{
  "encoder_arch": "vit",
  "model": "masked image model",
  "dataset": "simulated grey scan slices of phantoms with and without marks",
  "train_examples": 122500,
  "image_size": 48,
  "crop_scale_min": 0.8,
  "horizontal_flip": false,
  "color_jitter": 0.2,
  "method": "mae",
  "mask_ratio": 0.5,
  "loss": "mse",
  "encoder_norm": "layernorm_no_bias",
  "encoder_norm_position": "pre",
  "encoder_activation": "geglu",
  "encoder_mlp_ratio": 2,
  "encoder_head_dim": 48,
  "encoder_fused_qkv": false,
  "encoder_bias": "qkv",
  "encoder_qk_norm": true,
  "encoder_parallel_block": false,
  "encoder_inner_norm": false,
  "encoder_patch_size": [4, 4],
  "encoder_layers": 10,
  "encoder_width": 192,
  "encoder_positions": "rope",
  "decoder_width": 128,
  "norm_pix_loss": true,
  "decoder_layers": 6,
  "init": "kaiming_normal",
  "residual_init": "zero_last",
  "optimizer": "adamw",
  "lr": 0.001,
  "beta1": 0.9,
  "beta2": 0.999,
  "eps": 1e-08,
  "grad_clip": 0.5,
  "steps": 6300,
  "batch_size": 64,
  "epochs": 3.3,
  "lr_schedule": "cosine",
  "final_lr_fraction": 0.05,
  "warmup_steps": 120,
  "weight_decay": 0.2
}
Rows from block 4 of the encoder, named by matrix and row number. Each number is 50 + 10 x the weight over its row's rms, rounded and kept within 0 to 99. All counts start at 0. After the name is the row's rms in percent of the matrix's.
# proj: attention output (encoder.blocks.4.attn.proj.weight, 192x192), inputs 96-191
proj.112 104:58 49 48 61 49 34 57 25 39 54 41 41 49 55 64 28 57 50 49 49 35 57 41 45 59 44 49 66 68 62 42 42 37 56 64 50 56 49 45 66 55 42 52 55 45 55 50 39 52 50 56 49 47 42 59 62 60 28 34 64 40 50 40 48 50 52 46 61 59 49 50 45 49 40 41 51 57 55 52 45 56 55 61 52 54 51 46 52 48 51 54 41 49 48 47 47
proj.113 083:55 58 46 60 50 58 57 45 49 52 44 59 38 57 57 42 57 44 52 52 45 52 45 48 58 48 42 68 48 55 40 42 52 46 54 39 60 41 49 48 57 37 51 54 53 56 41 38 58 37 19 53 47 29 33 33 35 55 64 62 67 57 33 67 57 77 73 36 34 49 83 48 51 56 60 35 38 38 48 41 27 53 59 54 67 52 65 69 30 28 62 27 65 37 69 27
proj.114 096:61 52 48 58 48 45 59 38 38 63 36 40 42 51 54 38 54 53 56 48 40 63 45 41 60 37 48 54 51 50 35 48 43 60 54 39 65 54 41 60 63 41 44 63 48 56 59 44 54 48 40 57 51 52 47 27 37 66 52 62 64 53 48 49 55 61 54 35 34 61 56 46 36 48 53 37 39 34 50 52 43 44 50 42 56 54 56 63 38 45 59 36 63 35 58 47
proj.115 090:54 48 41 59 44 49 66 33 47 61 42 44 38 51 46 31 66 45 60 66 45 53 34 50 57 45 41 69 61 77 47 52 53 64 70 43 58 59 44 56 50 43 49 59 47 60 53 38 57 43 54 44 63 45 51 57 46 42 33 46 47 47 51 55 65 52 41 54 53 45 51 37 53 50 48 50 53 43 43 47 68 50 56 53 55 42 42 42 54 65 46 60 44 38 40 62
proj.116 103:50 52 59 46 46 50 36 60 65 47 58 55 54 48 33 66 50 51 49 59 53 24 52 56 44 51 49 41 32 40 55 63 56 42 32 54 45 54 53 48 49 57 74 47 46 36 64 60 39 37 45 65 37 62 66 58 52 37 51 52 47 38 66 47 61 45 45 49 46 45 48 54 55 66 71 59 64 52 45 53 50 47 43 50 34 32 36 48 48 54 63 53 47 45 36 54
proj.117 123:35 37 59 35 57 55 44 73 66 32 74 68 56 41 46 65 44 54 32 52 70 49 66 65 30 74 64 54 37 31 71 58 56 49 51 69 30 35 71 33 33 70 46 29 65 37 41 69 57 52 54 46 46 48 48 59 51 53 57 36 47 44 57 51 41 59 48 55 48 48 57 58 46 51 45 53 46 51 49 60 52 32 47 51 58 65 47 51 46 47 52 48 47 52 57 42
proj.118 075:49 56 48 53 41 58 37 53 55 48 58 54 45 59 43 62 57 36 48 47 53 37 57 53 47 62 52 44 34 48 54 38 42 55 49 46 49 43 51 48 52 47 60 42 50 50 52 41 62 48 35 61 55 37 42 35 49 59 64 70 71 66 38 63 53 65 61 37 36 52 65 40 48 40 44 29 45 44 42 47 22 64 62 59 62 62 66 74 44 50 58 23 66 42 60 42
proj.119 133:61 60 53 64 50 59 36 43 53 64 38 43 57 59 42 58 58 44 65 50 38 40 39 36 62 40 39 45 48 51 39 46 39 37 56 38 67 62 40 57 63 35 59 62 36 56 54 37 45 36 51 44 58 45 57 62 58 41 43 51 50 46 57 58 63 44 38 59 58 34 53 46 61 52 46 53 63 54 38 51 56 56 53 46 47 43 38 39 62 64 49 65 35 50 36 53
proj.120 098:46 44 52 43 47 54 50 60 53 50 58 54 62 41 53 55 46 53 52 56 58 46 61 51 48 49 52 54 42 42 57 59 55 49 39 52 48 50 51 44 48 49 51 49 53 47 49 57 22 54 59 49 31 58 70 60 53 41 43 44 34 30 68 44 45 29 44 68 63 34 29 65 51 67 65 71 64 61 55 47 68 31 30 47 29 26 38 24 70 54 40 74 31 63 34 73
proj.121 099:70 60 37 66 50 54 50 34 44 69 26 32 46 72 41 45 65 37 67 45 27 44 31 31 70 33 36 53 57 57 29 39 28 44 58 33 74 61 31 65 72 30 62 66 34 62 52 28 45 39 50 46 55 45 65 64 67 35 42 56 53 39 54 57 58 50 39 68 68 34 51 47 57 50 44 50 64 59 50 45 62 61 52 40 41 46 34 33 65 59 45 64 30 59 36 53
proj.122 084:44 48 49 50 42 46 48 61 68 47 64 61 51 49 44 55 54 53 48 62 54 34 58 56 44 59 49 56 37 50 64 52 50 43 50 60 44 49 57 47 44 52 61 40 51 42 53 52 75 73 69 47 49 70 41 45 51 35 56 49 43 53 45 39 40 47 52 47 49 68 42 43 39 40 35 49 39 44 50 42 47 38 57 50 56 65 55 59 42 53 56 35 59 56 63 62
proj.123 083:51 42 58 40 71 53 48 44 64 45 50 52 60 47 52 50 38 53 37 36 45 72 52 57 51 50 57 42 64 37 42 49 62 56 58 54 50 46 53 45 55 63 28 52 57 50 40 42 58 47 49 56 74 41 40 33 49 68 55 39 66 55 43 43 57 64 42 35 37 60 55 42 50 31 27 34 37 39 51 53 39 52 56 44 68 68 57 55 32 50 51 33 55 34 57 36
proj.124 097:53 65 56 59 40 58 32 53 43 57 38 48 48 59 50 60 48 51 56 42 45 47 45 34 60 41 44 37 37 49 45 56 47 48 41 46 61 56 46 55 60 40 66 53 40 48 52 48 59 28 63 19 68 25 59 58 57 53 36 50 48 57 43 49 53 62 32 61 60 40 54 42 63 35 33 53 56 51 41 51 59 57 67 52 62 53 55 42 55 65 42 52 43 42 35 42
proj.125 077:51 44 47 53 53 51 64 36 40 50 46 41 45 43 62 40 47 52 50 36 52 67 39 53 46 46 55 54 78 51 47 56 62 61 57 56 47 55 51 52 47 53 23 49 49 47 62 51 65 68 52 42 58 49 31 36 54 67 35 56 57 70 28 52 24 55 56 42 49 56 44 50 47 33 40 41 35 45 53 38 41 82 65 58 75 68 71 58 49 39 34 52 67 61 57 47
proj.126 059:40 53 62 47 36 51 50 57 58 36 67 68 43 50 36 50 56 50 42 64 64 41 58 54 45 64 47 55 47 53 61 49 59 75 49 55 37 39 62 46 38 53 60 39 55 53 45 54 42 54 50 57 46 52 45 41 38 54 62 58 54 57 36 45 51 47 60 40 35 71 43 55 50 52 60 44 44 52 60 40 43 58 59 56 43 45 64 61 41 41 52 35 63 41 51 51
proj.127 094:38 39 48 39 54 46 73 43 53 39 64 53 55 43 52 35 50 46 41 55 57 61 54 58 42 65 55 60 63 50 59 44 59 64 61 58 31 38 62 47 41 61 33 43 63 55 38 46 62 34 43 46 57 32 57 66 65 44 43 58 55 45 49 64 59 65 44 59 52 24 67 41 54 49 38 51 62 53 36 56 47 48 51 49 63 53 45 47 65 71 48 54 39 44 46 43
proj.128 090:51 51 51 50 36 48 43 51 51 40 61 60 52 46 46 47 33 54 35 53 58 51 54 56 38 61 61 50 51 40 46 59 61 67 33 61 39 41 62 54 38 53 50 34 53 37 60 60 62 48 53 69 58 51 37 40 44 60 50 60 52 50 47 50 60 51 51 34 32 64 54 50 42 43 47 50 46 44 51 51 37 46 60 31 56 61 55 62 32 50 52 26 53 33 64 35
proj.129 097:49 51 27 49 18 37 42 48 41 48 53 53 49 63 60 28 47 41 52 41 44 50 56 53 50 50 46 51 50 55 52 29 45 50 35 46 47 41 47 57 51 46 79 48 45 63 37 41 50 37 52 53 49 49 65 53 48 47 52 72 58 55 57 61 74 41 41 50 46 43 51 38 50 54 49 41 69 56 37 48 46 55 65 38 35 44 37 50 57 67 57 48 44 38 40 57
proj.130 096:45 46 53 45 60 70 62 59 61 55 46 49 45 33 47 73 59 43 58 48 50 44 48 51 54 42 47 45 43 44 54 56 43 27 55 52 57 60 50 41 54 55 52 58 50 39 44 53 48 49 37 59 40 67 49 49 53 49 65 48 53 52 51 54 51 39 53 54 58 54 48 50 56 53 63 50 57 56 54 38 43 54 43 42 32 36 49 45 50 44 63 48 52 63 45 63
proj.131 097:50 43 50 40 61 53 60 57 60 45 60 50 56 44 50 53 44 51 43 49 52 53 56 60 39 61 54 52 58 52 58 46 44 43 65 52 43 49 56 50 43 54 36 43 61 54 44 48 28 68 42 70 34 61 52 53 59 48 60 41 37 33 63 44 33 34 82 46 44 58 36 64 40 66 76 62 46 51 67 58 52 32 20 50 40 36 51 49 53 23 45 59 52 66 64 64
proj.132 085:54 53 52 59 32 53 39 45 43 56 49 55 49 48 57 41 53 44 57 54 52 49 46 42 58 47 47 58 57 66 50 44 49 53 42 41 52 51 45 58 53 39 54 54 43 53 48 46 30 48 53 49 25 64 71 55 46 30 39 50 41 43 58 47 50 38 60 61 53 47 37 63 50 75 77 67 66 63 48 43 57 35 34 64 31 13 39 44 62 46 57 59 51 59 33 73
proj.133 110:45 51 64 42 50 57 36 69 53 49 50 52 62 52 39 68 49 52 55 47 53 42 60 49 48 50 48 33 36 47 60 65 45 36 40 52 48 50 52 41 46 48 56 49 48 47 46 56 53 52 49 56 47 61 50 53 54 45 53 51 47 44 61 61 52 42 50 53 53 52 46 52 52 57 58 54 57 54 46 48 50 56 45 42 36 45 44 47 56 53 50 55 49 55 45 58
proj.134 099:43 41 49 43 22 45 22 52 40 40 54 62 68 46 75 34 19 43 39 33 60 63 58 59 48 52 64 44 49 47 58 38 65 51 14 52 41 27 55 53 43 58 51 41 55 46 38 57 38 43 50 66 35 67 62 46 37 52 61 52 54 42 64 50 56 46 49 43 38 48 41 53 47 76 69 60 58 48 49 49 42 25 35 50 30 30 43 48 42 55 60 42 50 40 43 64
proj.135 095:41 36 38 31 57 39 52 69 53 35 68 60 49 49 57 49 39 61 33 57 63 51 75 73 30 67 64 57 46 44 62 48 50 37 44 56 33 35 60 38 34 62 46 33 67 48 39 62 46 69 44 57 43 57 38 36 39 50 47 52 52 52 37 47 37 57 68 41 37 65 52 58 36 60 64 44 36 45 67 46 43 37 39 53 59 53 66 66 38 32 51 33 66 52 69 48
proj.136 110:66 69 60 71 38 51 40 45 44 68 33 45 31 60 39 58 68 44 71 56 38 29 35 26 67 29 29 48 32 61 37 49 50 41 46 37 71 69 34 53 66 34 64 71 26 55 66 47 46 51 51 37 52 52 48 52 48 51 47 52 46 57 46 49 46 40 49 50 57 50 45 49 50 49 46 52 48 48 48 46 54 54 51 59 52 50 53 44 55 53 54 61 49 50 46 58
proj.137 093:39 26 70 36 53 46 55 55 66 34 74 65 60 29 58 47 40 56 36 62 68 52 67 73 40 72 58 68 44 54 69 45 46 41 54 66 28 34 65 38 30 69 48 37 70 44 34 59 52 38 60 52 48 49 66 58 50 57 59 43 45 43 54 41 55 57 40 55 51 49 45 46 56 56 55 58 57 50 50 40 54 42 49 58 40 41 50 46 52 63 54 47 46 38 49 47
proj.138 075:62 54 84 53 61 52 32 49 51 63 43 44 63 52 41 57 45 40 62 75 50 38 37 34 61 43 42 51 50 57 49 56 45 48 46 41 56 68 47 67 54 41 55 60 44 43 64 53 51 36 55 60 45 46 59 55 52 41 47 65 44 44 51 50 70 45 43 51 46 47 41 36 57 48 57 62 61 54 47 48 55 54 58 49 51 36 40 45 53 57 52 49 48 40 41 50
proj.139 124:59 50 40 60 50 48 65 36 46 55 48 43 47 52 62 35 51 50 53 52 44 62 41 44 56 44 47 65 74 56 47 41 56 58 62 48 55 50 46 61 55 46 37 56 44 54 53 44 41 56 60 47 45 55 62 48 51 55 51 46 47 46 59 42 38 44 51 52 50 51 35 50 44 51 49 53 50 51 48 55 56 51 50 55 47 49 50 45 56 47 49 58 47 46 50 58
proj.140 098:56 58 42 48 46 31 50 46 44 55 41 39 51 58 53 41 44 59 55 41 39 59 55 50 52 43 53 48 64 58 49 49 35 54 53 44 58 50 39 57 55 45 47 54 45 55 54 48 31 49 58 56 49 54 68 57 64 44 45 55 50 37 65 60 54 32 43 63 57 39 41 44 53 53 50 56 70 70 52 48 61 67 48 37 24 40 27 31 73 58 46 65 30 60 39 66
proj.141 081:40 47 27 47 49 45 45 52 40 49 49 48 43 53 60 57 46 53 52 29 50 47 64 55 45 54 50 46 41 58 55 38 27 16 46 50 50 39 46 39 47 51 50 46 53 59 39 51 50 46 31 62 51 52 42 53 48 40 39 59 51 45 46 66 59 45 58 46 50 42 57 50 57 63 64 45 59 47 51 38 50 50 47 32 50 37 44 55 55 47 51 45 57 50 45 51
proj.142 075:55 46 57 47 53 46 47 60 51 49 54 58 57 45 50 50 47 54 46 59 56 46 58 49 47 50 54 66 45 50 52 54 49 48 42 54 51 46 52 47 45 44 54 48 55 44 51 58 45 60 64 40 41 55 60 61 53 49 46 40 40 46 58 33 51 40 47 63 58 50 32 51 53 52 46 65 51 58 51 50 62 42 47 57 37 42 40 36 58 53 42 65 35 50 48 70
proj.143 090:37 44 55 37 59 68 54 62 60 38 67 61 54 47 38 61 53 55 46 58 60 49 55 65 36 65 49 54 48 43 63 64 55 47 57 60 33 45 64 26 36 65 40 39 57 46 42 60 39 38 47 57 47 51 63 57 61 59 66 51 58 40 71 64 50 49 52 49 47 37 48 48 54 69 57 51 60 59 41 59 44 37 35 46 40 41 34 43 68 61 50 59 41 55 46 62